Weights of a small multi-label image tagger: norm none_scaled_ws.
Rows from block 12, named by matrix and row number. Rows with one number belong to one channel. Each number is 500 + 25 x the weight over the matrix's rms, rounded and kept within 0 to 999. All counts start at 0. Numbers have three digits each.
# convs0: first 3x3 conv (model.blocks.12.convs.0.weight, 208x208x3x3, standardized in use), inputs 48-55, a 3x3 kernel for each
# convs1: second 3x3 conv (model.blocks.12.convs.1.weight, 208x208x3x3, standardized in use, transposed), outputs 48-55, a 3x3 kernel for each
convs0.76:498482522515506534526486441518501477494455503498422544524505493518502466504519562510504512496465497488462492502521534515512535531532441525488478518470449487512590493494502495543473522495452513513525513585527478475482
convs1.76:514478501529468492508515513498498483500477478490482495523488502483491503491532524512499490510538522506507531424488522466494523478492517512539491500512512486503534494476487491515477500474481490497504521523511521517516
convs0.77:501478518478486527523525539494462469462471483480499509505491520494472494489467503491524521508502494504484468499479467459432428463457441509511495513493519541500487483455533498489539507485478500450428477441449488492501
convs1.77:485466503472422485483476476512520504538544520554534515507485505515506501496506497534501508526489510494508528490481504492513511501513516527498470518512480488499520552510510483516512480487510507515504500534505505525524
convs0.78:485507473543527510565439442503515500511505511511478573522444480465533521477535526519498466470500505485499510455478514440485526470534490537523469512445512500512578505487501460518525524483531526499474521537482465498564
convs1.78:531527501509536517513524497447450474482476481493489498509495519490486554507508509537491478522516507500510512542521502529505507515509510534488509527479488488485495508545509476503484475495505493517525506541531512522516
convs0.79:539532503566515516542502511501507523499532503483530505472482532499511522488485488495525525492487525508499508505539506550519475533510470520510534510486545507537535509532523520524533511477504472459482496497453514490483
convs1.79:497511504485485482496493494500499498497470485509481481474469465497495459498477463486527516529542506489512519511518526518532545508483498509488491440475492483475488514522504486478502472459471482469464491466468499486490
convs0.80:475456457495490480496494490483491492478496511504531534486512515490506508492469485508501510525510496488496491472496517501529531529530511498496492505514499514511516510498496501495499507508515509496485493487490503484483
convs1.80:516518501504515507473483460484437428488465467484497503518539519475485518492493503529508521466465511481478491485475488478473502473501525486428464465446510499473505482509486479509484490473492502502502497505507504496494
convs0.81:496496487570528489485490475503524511513529508476458538460520510496500461517507515493474527494470496485494493497473480457433519481493498527486483512461530511525502502483540552497482514507469451519467493334530562559500
convs1.81:516526544525523555504528544501485500499485496515498505545526513525461487530475473506517500474526480484489499492475502487449476495481504509498488467526508505492484487495516493551508530539550490476480500518490482498486
convs0.82:514520524511493506498490503498493504478454476461450461500522523507499507514498508502509507503529506500522495512506484489480479472473478503503504506496494498491504504499497488496491492489494498485476492486487497480489
convs1.82:472492459485485447471443450529559555539580541508524503494504508491502510498499489521460497522422482542471503498517521507511510507496490532484485473486506470480503495493518489490543485505512524517500514487469521497493
convs0.83:465537512523555473505470495515506474533519537506475511522496540511401491543546509510498506477476488424491505502522518467509515538530528479488490485536461492449463503515518513540521517513513532507502455472497513554543
convs1.83:478470473511504497513498483477491481499519516480500514442452505473514515504543516488484532482527514486475489481475489486474513495491520469508528495501504517535553432405450463453455462478469506486493515496487507489492
convs0.84:505485499463456471455486474537511482509486463506493481487477477490482486487484456521504492530518500515493473488486507464452481500476516515513494510504484495489472488499507486503501485482491485482492469495515487474482
convs1.84:516499470519511490518527504475465470478481481489498495475482481507489490506505513489522556464500530470481500496520527502532527498517519470488496491526506513521516504511494487480484484483505536543537537541524507502497
convs0.85:475488504471475496493495510522510497525522505525507501511500480515527499525538513501497510492513519488503509502519503508508508510511517500502516506502511511495492509501493509532508507518520519542540508513530508499509
convs1.85:503524542510524543504507533491494512497509515489509521558591568524534532487469510552543509570557522538517511516508497514500494503490496614550502593537474530527521510509464535538458528530482507509488525535502545539514
convs0.86:493502504494448463480493518519508495530513507522514564490472484447436490469516493526531528502535533492485505509455476495502548519520548515481511494481501496503524506487513496489494494463524499495504516530522502535517
convs1.86:503515490517517493508503502499507515505499491504504508496495509478506498517523516502489497484457469474453471516519516515517507497506506484503500472474471511502515543571498479520525500514512506499504502493506492489504
convs0.87:508508480470515519518534547496508507494480524548511542491518500467474509475478476475465472465469503514488481509499535493505519506536514475483477476474494493469498500498472488501509476495468526545534509528510538538542
convs1.87:490470490481481510487492502482491491489501503483483485521503491529508535473480526514495524500513510529521508506515513499492521501486506500495515508500506518527520527509485493521497510518512486484497489496499506516502
convs0.88:501468518513461527496467527464478485491445517469519506499469480508539443523497478519513499558426473494472498506507529514534530507540515479436497511458490489480533498488487512434529495505494454492477555413530495478503
convs1.88:479494483482510478497514490487478471495492470471496496510500513519478507524499506490468503487509507469466508481469494467464497474483486505537540478499515490511493464509475480500491476452517502506514497487498519504501
convs0.89:493478493473486476515515488540525519518495488523495482480524537506484516553470487509513482489506467472530511516483479460444459465475482505499495503505488540517513493509556480511526508494503504507501499479503469474511
convs1.89:494515507515537527493497517493503496487509498490498493500505502489496486497481486529486487506497483511513482514531530513528529500513513453476481493450472504494498481495513459454489460459485488484484496494496478476491
convs0.90:510534525531510524516500497501482483495470510495493509503517509498542541503486496492488477494497489524510502509509499527517487516490513513494493503497548503498495498501505460442495500485501465468478465470449490475448
convs1.90:481476477481489513503512528479478497480478499480476485495505507505495490500482499508505484506472498499479480522511495501484469512496482488515495491491507491485499479491502509493540492488528492501499489475478491472473
convs0.91:518511486510474473501477491514483510494497476474470495512505497501491522514508504500493505502493489481488509498475464488442496489491512495472497509503533508495536499512491487491499510513506470474512490452505487493491
convs1.91:518498473529504482513496505510517512490501502495495490514515508524538505476505488498483501515488482513479506489476491497484493502501498520528536503496499527484473519519494505540502501487473506504506533526506525513504
convs0.92:536560544495557530481503518498490461474513519526521478536522523529505487484512499513535493484482507487469506468528553524562512475498482541524497546543547487504515514500486532527534484490485489466523491476530511495455
convs1.92:487481515494474505510480507516504509523524517514531516532515493531515490533550532477505553486499532491469511521521515503504518497520523487504522480449464498449498490501482505485465522502489520504498512508504545566544
convs0.93:532536504538518486512494477491478498492482489517497485524513513524503506525518510498507512492498497492489498500489482526492484515509518494507509498498512492501519501486496490478488472494495432440476404440500463470514
convs1.93:496510511499490505506489480505496481500495476488482479502489447498530476504503471524520496501510487513512500523518524521522511531531507485490502480519479500520512512505499517504483521513490484492504480495494471463468
convs0.94:449540480464499494497486521498475513514494440533464441547504507513513548497522508486496476484469511510440502475472528494563500500534509497482452510483504516484470486515504498521540473477500464503482477473475503499480
convs1.94:520496505550525514505512527480475473450473465469477484500465515501485502515507524503496446484485475490501522481495500479489509505509502490505479468509505509497495497471478465478515493496517500502510490506508498495502
convs0.95:480482496474477492495499497504506516502497510501507508487480479497502485514487478505499508498494515510508493489461448458433407454417395496481486495495493504499492505525514511514503513491502438384382395343345374321348
convs1.95:489491483488497474467459459486509525493537549505536547498470473467463482466467483525518514555532495522528500442452468493516507530543521587552513572540508515511510545556506560554529520499507491495475443437419416392412
convs0.96:499533533546526531559519528496485490518522459531546481492501517520477500539515541480509506494489496481520481512506494523571498530528478507521522546495503486478493490517514498462471465491536482491520492539515522564516
convs1.96:511480484479466512475505546484515515498498510494512513454467477471469481493477501533499533550476499516497481497516524480492513470481508517488487516512481496490507480505519496514520480498502503517514518521522500490498
convs0.97:489506471455473483453482431510501526484447500501467485520502502518503513526534479485483481485468480500486445454461453476473510492480491510528529521487510510485504528512524524523501501540490510531528526550561508526528
convs1.97:500504500489525506468483499509527515475496501485499513498496509545523507524512475554537500509530554491508498497487480488505504478481490496486508532510493513485501515473486547493496503496501526529505499498488482484488
convs0.98:496480494492516486490504494504483503473485490489482501491500502494493492499492494506519510510523505492508487491498507484469498487470475499488499509495510517521506496490500494489499494500511472456474465434455452438443
convs1.98:489483478497478460504480466499507504524527520514526523482495504483492509496490510512510536483468484510496480507505513518518521519513505517503484491510506504514527495464473517481493492494514456435453439431453452446463
convs0.99:506477491561513481552478484492486488508501500505516516464496509511501489516512493495495522516481513515489518550526505525508505533525506513499522498525522498523530478494528512523536519542534509556559566583564525511498
convs1.99:531521484498489466501508475502489490491471482482476476478484504510505530525518507471498506504494491489505516531520503523499490511484476506502522498484500508522521471482481484493479509479498510492496475474478461467494
convs0.100:450488547478493531508489536503509534495507501487500501510494498503474475518501498505522526496554541548566491512505486511502502506502504518508497525507499505454477497526509532526490537504486502513494514503497485486481
convs1.100:482506515496484513500520523494506504499512504496507512452465520467488484503492478525467471518454496516519513502507509487497506505510499482516534509531479488485491484515530498504531518483491503496491499497492498494496
convs0.101:489444473482466531459460526488485493507505498514525523474509492461482491478506529500482503491494521479484488484472496510474514482485505507511494484511494487506490494470485481511527486497503505520502505519528487453510
convs1.101:483506490492513489482490474520549555512543548515517520468454480479497507495489490499499498506529505478461480505542539521519508492499473492468461490505489507509488479490481491481513482479496498505500506495498508497500
convs0.102:526509478485502509489479469501512517480506475493507500506505488500489469515494511491487561486499563503575525492467480488486494509487474517502491506510504503534472512508512481563534496525509492455479458500487475504487
convs1.102:497490501480476519500496522517506486529528475507514479530545533511528541496494492503477502487493484490497481510506517508496510510481479467487493459505484482505512525526527499514519512490491510497506507496515494481498
convs0.103:481472502499492488499453463497500473481506527480451482516533541528521521520522584521500490495526506500495518487524509518514482511537492516450443502520549492468450526498461487484497497483489495506505498511472490498491
convs1.103:521542510494521512487471508531497474545533497506488471506495498478501491477501510477497506493455484489490484524505492515498490507493510517492507500496478504486475492478521519517498503493494504502511503493492495484490
convs0.104:537497466504506515483502528491508528492520505530526522499493534484478506499500466486460504512514518500514509511481457519484460511517486483435466493496485487456482467493508463513506472456512493473482478536474475483496
convs1.104:461512524496531531527507505508512510514523519499515520497510513478502493493513509526542560548554510527564518491506508501492492520492469521528514542524507523530494476489507508466496503489497502497495513504497518527516
convs0.105:489472480500505495472478427499509509486475499477479490518505485498519506513514481475490498456505483485495505514498465486465463468436457506506502491519483489470497488505515495527507512501509515526514507490500503504510
convs1.105:478460448486478468479476497502493485483490500505512522473505482481484486511478488479527524479505503479492480478479487471490492477483476465522481467485492477510511472524546491471527492489499508503499493493502483483488
convs0.106:514493470527488495493490471498473493496510519485499533498524528508485521486473494512509516512491482466428438524503490494475491476478499475474472499501498526530530534533516494511507479491535484469495502502485500497501
convs1.106:493521512496526504489531512489473495496486511505496491519551533506505491489475477428542429503556479490482486498505508495520520509528490504481501505468492497487465480529500494539452497490439512497500510511502501518511
convs0.107:500483499519481515497513563473472485476475479464474486551563534536518506537525520489514488493504491467522513514501504508497506477435473505495495495506505530497517488502503480469489475440456492508534491477527508514514
convs1.107:479490477486470461496507508531525506534524495526515503502507509503478498508471495467423493478468516498517501501523527510545531507518500494506501492499494538530525535547527500502528498499484506506512508498506518512503
convs0.108:506500509512515524537525513476477472488484485524533531495485486481472504477500503497498492485472488521515528481525491491533522507511498477491490494519498484510493508526504496483510499506499515525506528543524507525505
convs1.108:527490472506478496516531520480481474512510494517510504489486492467501517503533551465477477506502509532473505508496496497463507496465495507500521484460488493511533532498513494552537513470486474465492466453482487450497
convs0.109:495491485495514480494496488514488498496472491496473485520519517514509513507490492509501503509493493515499513498532534501514509524525550509501490500484488488486487486476508502489490502493489485496494489501498503496518
convs1.109:517501503514499526485489503547581577531550541512507493540570528505521532498509516500506479496473481519478494484479512501510521502502508514507518501492507527488487506491502492467503511508534498495503489481492500503503
convs0.110:483471501510476496480466461485488520448489494472543492485516523568499555557447573489483504555506514480335478503489531483535564487492487495512559471533491465556480518492507498427476450424517498478461523490489503550486
convs1.110:542520505492528494507520492544529499534492502516501490467484481487505490503503548463549486466468451499500511506518507492485498491487505503502525486502521488491520458456455465483474522510493503504497499513506512515512
convs0.111:470478494501491518504485508517517494532508486521497496507502491491502525501507523508503507505487503495502496519516515506506507519515501505516519497521513505506501496490490485489504494497509581553551564545560557556539
convs1.111:500491479498479447500465432499523539512540565514560581488493489463480474452463466520538510536549496525526511513500470521492472517484475512514492491512482495520533519489482506512500506509506508514520489503526495508527
convs0.112:498506531528510498490535496517509472480495510517507524490523491506492484498519543453493512449480502454471529529528534502553527500497506483516523529551519510525519486517493517485487502543519517526514512518461488497490
convs1.112:494498497490476475472476485497506496504508514497501511513531505499510497495503498476507585473471538520509528505505498504487476515506464493448491467419477478446484491470504444474494500490518500496503503486494497486501
convs0.113:509526543450480479491499502530522522509498494545512524522536544470495511529552487499515480479533477474445486518516489506463489485483491519501516506507521493480498483514522451503496472503493501566519526532506569551533
convs1.113:518529521491524518497503515503503506498486511502493505500477493509514501473516503523506499489467508489488496514494471485473458502499484503503491459496497473491511503502472506504500511478482496497511527526509508517512
convs0.114:514491507508491523541515553514508490546544504523538546473480517483489526492508523502509507493471516496518549512508495516499493485490485497495464458442462471497547500513505492490489503496476504495472499496493483489514
convs1.114:471483480493552535487503527484487514485489502487505507392483511490525514535539518514466414489523499490491487514517505496516513514511502510540560499503518483443504440485515483494500491476482507500494494478494495489502
convs0.115:477504490454465488481479476490480497486498522511496513522503522494507498515512503522521475506520487506518514507508496513514505498503476498495490482466492475477495493492523482495500489509490492499484505470488513502503
convs1.115:481480500514535500501497484492494485471479503474486506514534506531514488494487483493499503495509534491480487451433461431434486467470492495503510508510485486485501485480494523491504513500483524533522528550545518532541
convs0.116:510510517509510521524513498524525530557558523541521515504535517517562519557527503508491492498492517465476496511516509509508495497508493490509502496477494484493506502495500509491500513482498501497494511532515510504513
convs1.116:488467456483484459505476461442419450459434460479474494508537555527507546506518531466463512462465511477472499500492505507509513508514516485476478509518501479513533498533524486527521527500493512502495514499502525512514
convs0.117:446467523494511500508511505544528542538487545518503532508484492490410502569532540505503554463516569516481547561477495531524509499507493462505502522583540525503469539519492512475465493489511501522501527574513491530510
convs1.117:482460478496467453502483478515517502528517466519502468496473486454506500499510527482486462511507500484479499510514511512502492521515485494520526503565547472492564490486496514530535480486503505495499506515507516514514